Rows from block 9 of a small self-supervised image encoder, named by matrix and row number. Rows with one number within an expert belong to one neuron, the router's apart. Each number is 200 + 30 x the weight over its row's rms, rounded and kept within 0 to 999. All counts start at 0.
After each expert's rows are labels from the 100 images, of 14848, where the router gives the expert most weight on average: "strongest on" is what is common among them; "peak at" is the part of the image that holds the peak. Only what is clearly more common there than usual is listed. The data: simulated stained blood smears. In brackets: how many of the 100, against the usual share in percent.
# router: slot weights (model.blocks.9.mlp.router.weight, 16x192), inputs 0-191
# up: expert up (model.blocks.9.mlp.up, 8x384x192), inputs 0-191
# down: expert down (model.blocks.9.mlp.down, 8x192x384, transposed), outputs 0-191

# expert 0
router.0,134,209,171,178,236,170,208,176,265,230,201,203,262,190,163,209,232,266,226,217,201,170,197,210,209,218,162,135,176,245,195,216,155,244,247,202,211,190,246,121,181,188,196,181,257,249,206,235,232,101,179,235,246,174,157,233,210,196,219,234,216,194,239,176,140,191,200,204,203,167,200,174,217,174,162,201,193,155,217,221,166,203,219,241,173,187,217,168,214,166,214,194,186,262,209,216,170,180,203,160,203,152,188,268,214,193,178,180,173,175,231,185,214,226,165,213,196,213,221,221,199,225,157,197,245,196,198,189,171,227,258,193,188,237,205,194,208,255,160,140,201,171,168,184,208,191,155,162,161,203,189,224,222,239,211,222,201,194,164,160,193,209,190,184,184,222,188,228,141,233,210,197,202,216,180,192,190,199,228,223,192,242,179,158,175,228,234,154,193,191,218,248
router.1,182,222,185,171,245,216,244,197,216,236,204,202,275,202,172,196,178,190,192,223,182,209,209,213,219,199,148,135,205,246,225,196,195,196,217,204,197,235,233,157,221,187,149,208,273,261,185,175,247,156,221,201,209,231,181,198,227,228,212,223,173,203,219,173,172,187,210,183,215,206,213,142,231,157,176,211,206,188,227,202,175,208,164,229,209,215,215,194,208,196,163,210,219,294,234,226,171,208,235,169,190,150,161,247,176,155,169,186,180,209,187,146,230,196,225,222,239,200,231,222,182,192,153,184,217,169,208,171,192,246,240,183,200,218,227,221,190,202,192,162,194,259,148,225,180,196,147,150,160,232,225,183,203,246,228,163,186,254,138,161,188,234,223,209,190,227,233,196,128,168,206,231,202,227,221,231,228,212,235,237,247,200,227,195,138,238,225,237,211,143,215,216
up.0,187,238,242,171,222,170,177,185,205,152,203,204,201,238,211,212,213,201,207,244,267,158,235,168,199,175,159,217,173,185,215,134,218,229,169,193,224,170,192,199,228,150,152,267,171,194,163,248,173,192,188,203,207,202,262,226,179,182,193,226,214,150,282,251,238,195,213,177,282,255,174,176,205,168,188,201,193,195,194,223,185,154,210,193,212,216,202,188,219,131,174,215,234,241,192,246,221,183,229,203,192,198,163,212,209,196,206,211,195,185,181,175,186,171,185,157,173,224,217,185,228,173,194,144,123,208,165,231,188,218,192,177,256,199,235,216,225,156,201,167,204,188,184,224,230,197,167,223,133,203,179,190,212,225,218,205,191,232,212,263,171,216,203,192,175,244,175,167,237,225,229,216,202,221,274,189,206,176,196,177,187,203,199,122,234,218,181,233,149,206,182,149
down.0,150,144,234,165,209,159,222,195,222,137,232,136,131,218,188,218,193,197,218,178,208,238,211,207,188,181,186,229,237,214,208,227,203,208,216,235,214,212,208,187,206,146,160,205,187,160,190,195,218,184,196,245,179,185,190,179,171,176,242,195,169,204,263,222,182,202,209,151,230,130,242,260,236,209,149,184,159,265,196,183,251,246,192,200,229,190,202,208,143,225,161,180,197,217,206,230,164,160,265,165,232,212,195,194,210,204,167,227,183,184,218,186,206,186,219,197,191,183,219,161,165,228,188,207,247,230,239,190,196,164,179,204,234,195,210,198,187,252,235,221,192,135,216,150,234,183,150,234,190,171,216,250,213,191,153,201,137,211,162,229,174,186,216,203,192,241,191,216,144,191,281,238,207,197,205,205,211,255,204,199,178,153,214,183,198,248,234,187,214,151,232,205
strongest on: crowded (72 vs 40.2); dark grains (40 vs 14)
peak at: middle right (71 vs 12.5)

# expert 1
router.2,189,190,195,190,200,120,191,187,199,188,199,210,203,311,184,169,220,183,178,205,215,213,216,199,175,241,266,217,166,267,187,164,192,167,194,204,168,225,159,212,181,208,149,203,181,204,197,212,183,203,203,202,237,193,207,219,180,244,195,238,150,221,175,228,220,177,188,226,264,213,187,198,221,191,188,228,176,269,219,201,178,163,198,214,179,188,208,172,209,225,139,185,208,202,174,187,135,210,198,151,191,215,185,166,223,219,256,218,202,147,227,187,242,193,228,206,209,204,217,246,208,178,157,175,213,264,226,198,202,209,190,192,193,205,213,165,144,198,274,208,213,199,226,264,209,173,159,146,161,225,172,213,223,190,127,228,214,211,187,204,244,138,227,201,187,205,152,112,220,206,190,218,201,211,204,173,264,188,242,219,261,176,239,184,187,185,216,244,178,227,204,201
router.3,235,211,172,184,206,155,185,181,214,251,174,201,221,244,191,224,204,226,174,241,200,209,223,183,202,267,245,178,193,211,201,184,167,134,130,173,231,177,177,191,195,219,232,231,175,230,179,204,140,219,154,183,225,199,210,232,204,135,187,257,215,197,181,213,210,148,177,216,243,249,228,229,196,191,182,209,209,206,233,217,214,171,228,228,164,233,223,210,187,225,214,169,186,185,203,216,180,192,245,140,173,202,170,196,199,266,176,216,194,193,233,166,212,184,177,185,170,225,188,254,228,208,193,172,288,290,172,172,202,172,157,158,247,202,196,212,154,220,202,137,196,212,188,181,244,218,182,171,179,155,165,198,219,167,210,225,182,236,194,197,215,138,221,136,187,196,181,160,240,161,190,186,167,162,139,194,216,216,224,203,207,192,238,200,226,147,235,198,203,198,173,253
up.0,193,219,188,136,211,193,152,235,236,170,173,160,160,185,143,188,259,168,163,176,192,162,196,169,200,197,220,182,164,241,203,171,207,199,183,165,132,247,221,175,213,172,156,199,176,229,172,180,184,153,189,216,199,221,258,183,206,227,148,171,184,154,184,216,235,187,225,194,210,146,170,204,166,234,184,227,240,173,155,210,171,216,266,235,222,226,233,230,183,216,184,191,244,226,189,210,237,182,247,211,177,208,210,175,209,187,224,178,209,176,222,183,231,238,141,152,183,159,128,185,169,162,104,219,215,203,201,216,197,188,214,164,248,245,267,205,236,209,178,198,198,216,188,162,207,222,212,176,228,193,270,197,218,233,238,226,225,242,196,184,191,183,178,185,211,208,160,161,213,225,219,197,204,152,243,225,204,209,169,193,223,251,234,210,225,230,178,243,194,198,185,167
down.0,210,195,189,217,212,209,234,205,184,214,197,152,200,204,206,195,232,183,183,259,171,266,165,176,207,242,220,169,185,263,249,180,229,214,216,199,105,225,240,199,200,200,208,158,208,182,200,204,186,260,233,228,221,206,153,152,233,187,237,193,198,148,197,184,205,235,182,231,181,213,215,216,189,173,166,225,247,142,156,241,196,217,214,161,118,238,189,192,153,197,167,227,192,227,192,189,207,230,162,184,219,192,189,198,192,226,152,170,247,250,258,191,234,186,219,164,185,243,193,202,179,206,268,178,169,249,186,210,181,201,185,187,153,196,173,191,152,215,203,234,232,236,203,223,166,197,203,206,250,169,178,214,176,219,206,114,201,205,187,223,193,220,232,214,230,244,158,187,167,173,246,205,185,233,172,231,186,208,254,222,232,160,156,180,186,215,206,193,195,160,127,198
strongest on: round nucleus (39 vs 14.9); small spheres (38 vs 13.9)
peak at: centre (96 vs 25)

# expert 2
router.4,172,207,169,229,213,178,191,220,197,161,196,221,188,269,238,217,214,225,178,227,211,153,199,209,178,189,219,183,233,232,221,197,168,181,192,186,173,224,169,241,248,206,148,190,236,237,179,156,174,221,189,224,279,197,215,192,200,227,189,192,195,191,170,213,227,151,166,164,230,170,232,217,234,218,215,216,185,182,207,193,198,201,160,191,108,240,158,179,216,207,130,218,222,160,239,152,175,170,198,120,185,190,202,180,156,154,226,185,167,194,210,178,227,199,223,251,222,228,214,199,143,247,156,218,201,178,239,180,178,260,217,229,154,209,203,190,202,201,185,218,164,226,169,246,161,140,138,159,162,231,204,225,198,217,150,189,203,172,159,174,222,175,188,239,190,221,201,136,140,243,217,209,218,200,194,180,201,196,189,148,253,207,250,184,166,205,214,211,217,212,169,192
router.5,193,207,178,228,211,209,217,159,207,178,204,193,138,233,264,200,197,197,200,229,183,178,161,206,195,215,234,171,191,189,199,217,172,212,252,213,163,243,213,269,188,215,123,233,227,259,202,137,197,198,198,191,243,237,265,174,219,197,214,191,197,203,215,208,204,147,166,196,199,195,241,202,179,176,195,234,172,187,212,199,168,209,166,170,138,260,192,166,194,185,187,242,218,143,253,170,172,192,239,177,254,177,241,178,180,128,262,165,246,185,168,190,230,204,229,219,198,174,241,209,171,186,213,242,159,158,232,203,191,249,229,223,186,224,234,202,186,201,198,173,175,209,199,180,157,150,164,174,181,230,201,193,210,215,244,205,194,217,190,195,234,171,163,228,160,190,203,92,187,209,213,164,243,200,254,201,209,219,203,178,199,211,251,182,174,195,180,203,206,264,175,204
up.0,203,237,185,142,223,242,217,250,231,213,155,243,205,144,162,197,213,244,248,182,217,247,211,218,161,191,157,233,207,238,217,214,197,200,204,184,226,220,242,170,208,231,223,170,182,186,159,196,142,225,171,241,244,257,170,150,187,139,262,201,234,152,199,161,233,218,217,204,186,211,186,220,212,207,199,172,202,218,254,190,172,172,217,222,204,167,187,227,178,194,213,197,208,183,229,144,234,241,193,162,257,172,171,206,181,225,182,221,209,250,221,197,178,223,207,184,199,134,207,206,187,182,194,188,236,213,182,197,175,147,156,194,212,153,172,223,160,192,192,193,202,213,267,160,209,263,267,244,177,145,180,225,145,197,221,166,195,222,157,248,227,244,224,179,254,201,169,252,166,170,230,207,225,207,177,221,239,193,229,178,209,192,235,179,193,185,182,200,231,178,171,201
down.0,164,190,205,215,219,283,202,207,159,120,176,180,221,228,181,269,191,167,188,216,201,220,195,174,169,180,208,186,154,145,204,266,171,217,163,263,185,253,201,222,164,231,259,205,155,234,221,183,142,197,156,240,170,223,206,206,188,148,158,225,199,168,200,226,181,260,170,206,130,185,227,198,156,139,203,200,211,221,211,197,242,211,191,206,157,220,148,174,165,192,242,187,192,190,179,155,197,177,177,169,216,200,196,207,211,181,187,214,231,242,227,164,205,223,237,150,203,184,230,200,195,182,232,224,181,196,211,159,257,227,142,201,159,172,165,208,210,212,170,206,208,140,252,200,179,237,169,223,215,171,159,208,208,189,205,194,267,185,190,224,220,150,229,267,197,173,216,193,190,190,219,188,217,203,175,167,210,237,189,196,157,177,251,163,186,194,200,196,175,192,209,199
strongest on: no large cell (100 vs 14.4); small spheres (44 vs 13.9)
peak at: centre (96 vs 25)

# expert 4
router.8,239,186,182,144,235,157,149,247,199,205,152,190,221,208,196,231,173,190,222,237,213,171,240,188,218,193,234,188,203,242,227,220,186,191,175,224,185,185,161,132,217,147,238,183,207,235,155,266,197,232,138,181,232,248,199,207,230,194,234,185,249,123,210,233,250,180,163,215,214,184,202,219,240,235,186,239,199,150,251,214,213,181,178,153,246,229,204,218,222,195,203,170,181,232,217,200,186,154,251,169,231,229,188,210,210,200,185,215,191,184,217,149,245,171,191,160,182,222,173,200,152,179,235,181,252,237,167,185,172,204,160,230,248,212,241,247,149,229,192,183,180,222,196,144,202,200,176,179,142,164,189,149,152,189,218,219,190,251,163,217,184,207,246,179,200,227,180,205,161,240,173,191,196,256,155,210,217,189,193,206,174,178,227,215,192,186,246,189,180,191,219,215
router.9,222,258,204,228,219,181,156,207,231,176,199,212,241,173,198,177,145,188,190,205,191,187,183,168,150,177,260,236,169,267,191,196,203,175,141,200,208,195,181,167,214,254,208,201,178,226,180,235,117,206,142,159,282,181,225,237,195,166,212,152,214,230,219,192,221,177,183,200,246,218,215,232,224,191,155,127,206,224,227,220,250,186,215,194,210,241,209,231,210,162,190,228,231,175,180,226,191,212,234,192,180,253,178,179,202,208,204,202,211,232,202,206,217,169,205,168,196,191,189,228,158,145,206,174,222,263,245,181,233,196,130,172,246,194,224,204,180,213,205,181,192,242,227,160,226,230,160,175,199,163,183,211,223,196,238,205,170,265,169,188,227,189,203,229,239,178,206,178,210,211,179,196,212,237,159,271,217,199,163,180,197,184,253,219,239,176,168,239,252,238,181,198
up.0,219,228,248,228,251,184,181,182,217,188,176,182,206,223,190,213,186,152,213,221,228,152,141,249,197,160,162,197,208,206,186,195,181,148,212,195,244,235,204,248,221,153,161,221,255,179,238,239,198,223,208,239,162,220,194,226,203,227,219,141,218,208,256,172,137,210,202,183,196,188,175,145,173,147,241,152,190,234,153,180,150,232,189,189,225,230,165,176,240,182,211,199,220,194,172,258,235,208,180,198,256,163,222,177,198,249,207,271,213,191,217,153,214,141,192,228,190,177,166,223,233,201,192,237,211,210,159,203,183,195,224,178,190,174,164,175,182,190,211,226,193,225,184,209,194,192,162,174,134,270,218,241,181,213,182,144,150,168,184,237,190,226,204,214,191,203,182,189,151,201,187,261,231,209,240,195,201,183,176,254,248,170,217,156,189,196,207,206,206,181,205,249
down.0,193,199,154,236,207,200,234,160,214,159,244,188,220,165,187,183,209,175,154,221,196,238,140,167,211,173,257,248,198,210,206,262,216,237,155,179,204,173,164,196,223,138,178,216,182,220,208,240,238,242,190,190,233,229,183,216,190,200,191,167,192,243,191,215,237,237,227,193,205,185,188,193,182,189,163,239,170,155,237,191,188,192,147,211,233,211,183,203,173,155,163,209,217,211,205,183,195,250,222,213,213,168,228,196,181,161,174,189,151,196,221,242,244,192,176,210,115,200,226,244,154,160,195,289,182,248,139,219,205,174,155,198,200,163,175,232,202,185,172,170,198,235,183,206,242,197,209,161,200,184,212,240,230,202,194,182,198,188,236,167,176,221,167,246,208,214,266,229,169,259,157,191,249,224,190,223,202,176,213,202,230,228,239,127,235,191,197,222,185,217,262,201
strongest on: no large cell (40 vs 14.4)
peak at: bottom left (52 vs 6.2)

# expert 6
router.12,194,221,164,143,214,238,236,159,220,228,189,181,202,219,184,184,185,226,212,162,139,202,188,153,176,154,241,205,239,126,176,208,210,195,228,237,201,231,205,229,238,189,209,198,268,221,160,221,146,187,236,185,206,283,221,160,250,164,227,199,170,136,235,146,182,197,182,275,235,209,220,208,244,209,169,192,208,229,197,131,209,206,164,191,230,187,194,199,120,193,184,239,193,213,270,202,215,205,192,199,234,169,237,177,165,214,196,217,179,204,184,167,204,209,194,187,215,172,204,221,247,218,181,215,216,196,164,143,218,218,228,170,201,204,180,228,216,177,218,194,179,179,226,167,164,216,191,201,207,184,228,200,179,193,245,199,178,160,214,228,208,225,147,176,221,235,180,160,241,218,236,238,202,257,248,199,224,195,246,211,209,225,246,158,212,154,178,201,191,237,251,242
router.13,200,183,186,188,243,216,191,206,262,182,228,202,164,240,238,199,239,218,232,148,184,193,181,191,150,229,236,191,215,165,198,180,165,167,222,241,181,231,202,230,195,219,164,184,261,202,195,169,187,208,198,166,215,267,305,173,199,199,207,191,217,223,256,199,186,142,185,198,214,208,214,159,198,227,237,241,183,179,191,204,264,203,180,187,144,266,156,175,177,189,201,246,216,214,279,186,162,208,203,170,240,198,238,111,149,153,267,183,188,235,208,192,213,215,216,221,191,174,241,223,210,216,191,237,197,177,211,207,214,222,248,219,221,252,216,236,183,246,171,221,167,178,225,185,206,188,160,176,203,208,235,207,256,174,191,207,222,190,203,232,226,196,154,195,187,204,232,183,194,212,173,209,216,200,254,220,198,190,203,174,231,207,235,188,215,191,157,198,243,266,150,204
up.0,245,233,136,188,198,157,171,131,167,244,150,234,210,238,222,184,201,190,159,205,176,221,192,153,239,160,197,190,201,213,209,244,191,166,216,181,253,243,191,176,193,145,158,171,212,197,193,173,217,215,214,239,194,243,193,224,212,220,179,246,165,148,192,190,202,204,196,199,186,144,163,185,210,198,202,205,182,245,177,297,172,166,197,231,248,165,214,208,276,219,264,193,251,164,184,222,191,255,231,229,253,222,215,205,193,240,188,200,158,182,217,210,212,160,179,151,212,226,194,208,233,187,195,226,201,198,204,185,236,187,170,177,123,197,183,214,172,218,215,197,181,159,168,216,186,175,195,194,155,203,194,221,222,154,166,178,188,161,227,222,217,197,236,259,201,174,228,214,240,235,138,157,217,183,169,217,195,223,186,215,163,242,222,216,139,197,219,223,235,237,194,210
down.0,176,223,241,207,218,195,196,200,216,254,164,159,225,150,164,228,154,145,236,187,178,213,226,188,181,189,175,257,211,209,205,191,208,177,206,239,234,215,219,155,211,189,188,225,185,135,212,144,231,192,207,239,200,201,203,164,192,164,201,213,191,240,233,208,183,190,209,211,204,185,144,236,217,185,183,117,218,217,231,126,202,210,192,184,194,197,175,231,182,268,220,175,228,183,264,266,178,236,221,205,203,166,166,197,137,171,216,216,189,157,133,189,180,203,188,200,228,210,187,151,147,198,208,208,208,154,180,215,259,148,168,207,166,183,247,191,195,195,175,200,210,200,203,213,221,162,179,195,133,156,243,216,200,168,205,189,253,244,218,218,230,139,246,161,199,191,178,192,173,223,175,172,147,185,154,217,223,206,161,234,184,196,209,179,161,260,214,182,170,165,207,166
strongest on: crowded (72 vs 40.2)
peak at: centre (91 vs 25)

# expert 3
router.6,252,261,213,239,192,201,153,186,211,224,166,186,211,179,241,197,204,213,160,188,189,213,177,202,184,166,227,206,202,172,180,194,184,165,189,238,177,206,177,211,226,162,229,261,185,228,163,207,189,247,205,221,239,200,188,214,166,168,224,202,208,221,176,173,205,208,141,194,205,185,234,268,204,229,203,130,189,228,173,242,226,191,182,215,132,204,248,220,241,264,270,202,216,167,135,232,178,181,254,211,183,220,145,222,167,204,219,198,166,185,216,212,205,184,163,216,222,195,172,243,175,203,237,224,178,191,180,199,186,245,163,217,198,180,210,168,183,194,209,179,213,229,224,156,206,247,150,170,185,166,189,227,179,158,173,208,179,213,212,149,204,183,227,272,177,207,197,117,226,197,181,232,221,189,171,194,246,230,231,188,159,179,246,248,196,174,126,230,243,249,164,207
router.7,224,297,197,222,212,162,189,192,191,196,217,172,206,157,211,181,180,179,219,241,167,209,197,159,178,184,219,191,174,202,202,207,167,162,142,213,210,145,166,171,205,226,218,241,177,209,201,210,173,199,195,159,198,224,257,205,210,161,251,163,239,196,206,186,240,158,167,187,194,213,181,254,195,194,174,192,186,221,172,228,230,147,213,192,168,229,251,180,256,225,240,173,173,179,214,220,171,192,238,194,190,255,235,175,179,233,186,175,200,289,225,193,222,200,224,204,203,249,227,235,177,183,236,221,222,218,222,171,203,211,168,218,230,196,218,186,216,215,208,145,209,272,195,159,245,250,132,145,201,182,161,204,180,179,225,191,200,225,221,185,189,163,257,216,222,178,233,131,218,218,168,192,179,264,149,248,172,211,205,192,186,160,245,214,221,134,198,210,232,208,209,212
up.0,211,165,226,207,203,155,246,204,171,161,138,161,168,203,263,252,204,197,237,232,172,269,214,211,189,187,204,204,228,206,216,218,256,201,203,197,151,249,199,202,207,231,156,173,240,148,224,198,222,208,189,166,194,237,222,198,192,214,187,215,241,155,191,191,195,231,191,210,234,167,230,197,226,227,158,237,193,179,197,165,166,111,212,236,173,162,201,234,167,212,227,182,241,192,163,203,161,223,182,221,172,207,190,253,195,183,246,179,197,139,252,266,158,189,160,165,210,184,165,206,242,276,213,197,280,194,251,204,182,206,189,179,178,229,198,188,210,216,158,200,185,187,241,217,204,243,204,180,261,217,171,194,203,156,193,201,234,203,175,206,173,207,193,225,203,174,191,219,221,181,237,212,268,197,205,236,152,197,167,195,247,187,182,208,218,282,198,205,196,163,198,192
down.0,204,210,183,252,174,215,250,165,210,270,187,191,222,153,240,232,223,230,217,205,160,194,222,182,204,233,158,175,169,229,249,262,204,166,168,206,179,195,164,162,186,210,174,193,242,164,174,226,156,223,146,268,238,215,218,211,209,194,198,238,169,156,204,208,178,210,228,229,202,218,163,216,243,195,162,233,182,204,174,151,258,178,193,192,186,203,201,229,209,218,233,283,207,149,207,193,204,265,181,196,176,169,201,267,179,213,155,213,205,183,194,173,236,232,220,177,199,141,209,217,251,182,216,255,175,225,163,211,194,159,214,124,154,211,195,206,199,182,154,234,208,200,171,250,235,209,190,225,215,221,240,183,160,252,218,201,208,223,169,166,182,223,192,229,217,203,192,171,175,201,209,158,200,203,157,231,189,119,201,190,218,186,175,187,200,231,274,199,204,185,198,178
strongest on: no large cell (47 vs 14.4)
peak at: top centre (97 vs 12.5)

# expert 5
router.10,260,204,206,242,227,231,226,221,204,250,159,167,167,152,174,194,210,152,165,201,139,170,167,153,201,197,193,195,203,204,137,154,151,145,168,203,193,183,218,202,235,159,213,198,232,176,146,231,243,227,260,229,145,212,180,208,232,199,202,221,148,190,198,174,186,224,176,215,219,195,187,265,186,209,162,212,223,199,143,220,202,227,152,165,208,259,260,232,223,215,190,204,229,189,155,186,215,206,230,234,209,177,205,247,164,214,198,231,229,243,239,245,245,188,196,210,251,168,181,149,198,188,204,244,151,201,214,149,210,214,226,196,218,200,214,172,192,209,182,216,237,195,198,259,195,206,188,227,247,210,150,185,161,198,232,187,200,195,199,172,196,186,219,160,229,208,194,206,218,166,163,218,274,260,202,191,161,213,214,189,194,188,231,173,182,256,194,226,201,173,227,269
router.11,213,209,199,201,210,266,184,206,189,229,183,187,240,181,189,200,185,258,169,226,148,184,172,200,210,142,235,211,203,145,118,159,212,189,196,204,219,201,213,188,182,212,192,216,186,171,166,123,213,184,256,228,121,188,157,229,252,210,216,207,172,171,190,183,225,199,189,207,218,165,276,229,220,156,198,171,209,211,179,214,169,228,224,185,182,162,195,207,206,271,242,210,192,199,156,213,237,158,217,227,190,220,205,244,159,188,191,198,216,225,211,234,197,171,156,203,227,197,197,190,233,197,160,204,150,196,168,231,197,223,216,187,207,212,185,167,172,197,231,248,215,213,250,196,199,191,181,218,245,134,183,148,212,163,213,162,191,197,224,157,170,238,206,231,153,196,147,165,212,213,209,166,203,269,155,180,177,198,302,250,190,181,207,168,206,167,165,215,186,209,207,235
up.0,227,208,189,176,218,173,204,192,186,203,199,219,239,265,210,216,194,211,182,186,184,189,183,166,223,249,237,184,202,171,221,156,222,195,188,197,194,215,210,203,200,204,178,194,220,267,190,253,184,204,186,182,180,218,244,129,215,227,211,166,143,193,212,211,186,196,221,189,213,245,180,189,220,182,205,224,211,123,207,122,237,210,192,194,234,248,188,209,157,193,182,194,173,261,197,233,197,198,228,182,253,196,222,196,184,193,240,139,208,235,202,207,200,214,232,172,219,173,261,206,189,197,183,230,202,191,194,143,218,231,237,184,187,221,267,183,210,196,180,181,129,245,138,236,215,127,135,209,170,229,180,198,142,214,166,170,160,196,190,237,216,153,201,146,209,162,195,199,227,210,155,164,179,213,231,175,208,301,226,205,195,162,265,192,146,217,204,181,205,216,194,197
down.0,192,197,240,219,207,154,172,229,170,169,151,179,211,177,170,202,214,199,174,166,220,236,201,205,202,180,204,209,239,163,173,182,222,214,205,197,235,145,236,199,233,178,195,211,180,168,240,160,253,199,212,208,216,199,154,235,199,178,229,204,192,190,211,209,197,225,159,260,253,181,191,210,169,261,226,210,195,185,213,179,210,186,169,233,252,226,209,225,136,226,182,141,148,213,239,268,243,227,131,206,173,190,175,182,166,186,188,181,171,209,219,191,163,206,166,269,245,190,205,220,149,211,226,200,195,214,199,245,195,149,203,241,198,196,214,213,199,220,230,146,214,231,173,139,240,290,175,194,208,223,210,191,166,227,149,209,134,163,247,243,167,188,155,253,227,204,185,223,237,187,193,199,172,245,188,197,191,178,149,154,195,195,232,233,163,214,222,188,179,161,204,208
strongest on: crescents (38 vs 13.9)
peak at: top left (63 vs 6.2); top right (37 vs 6.2)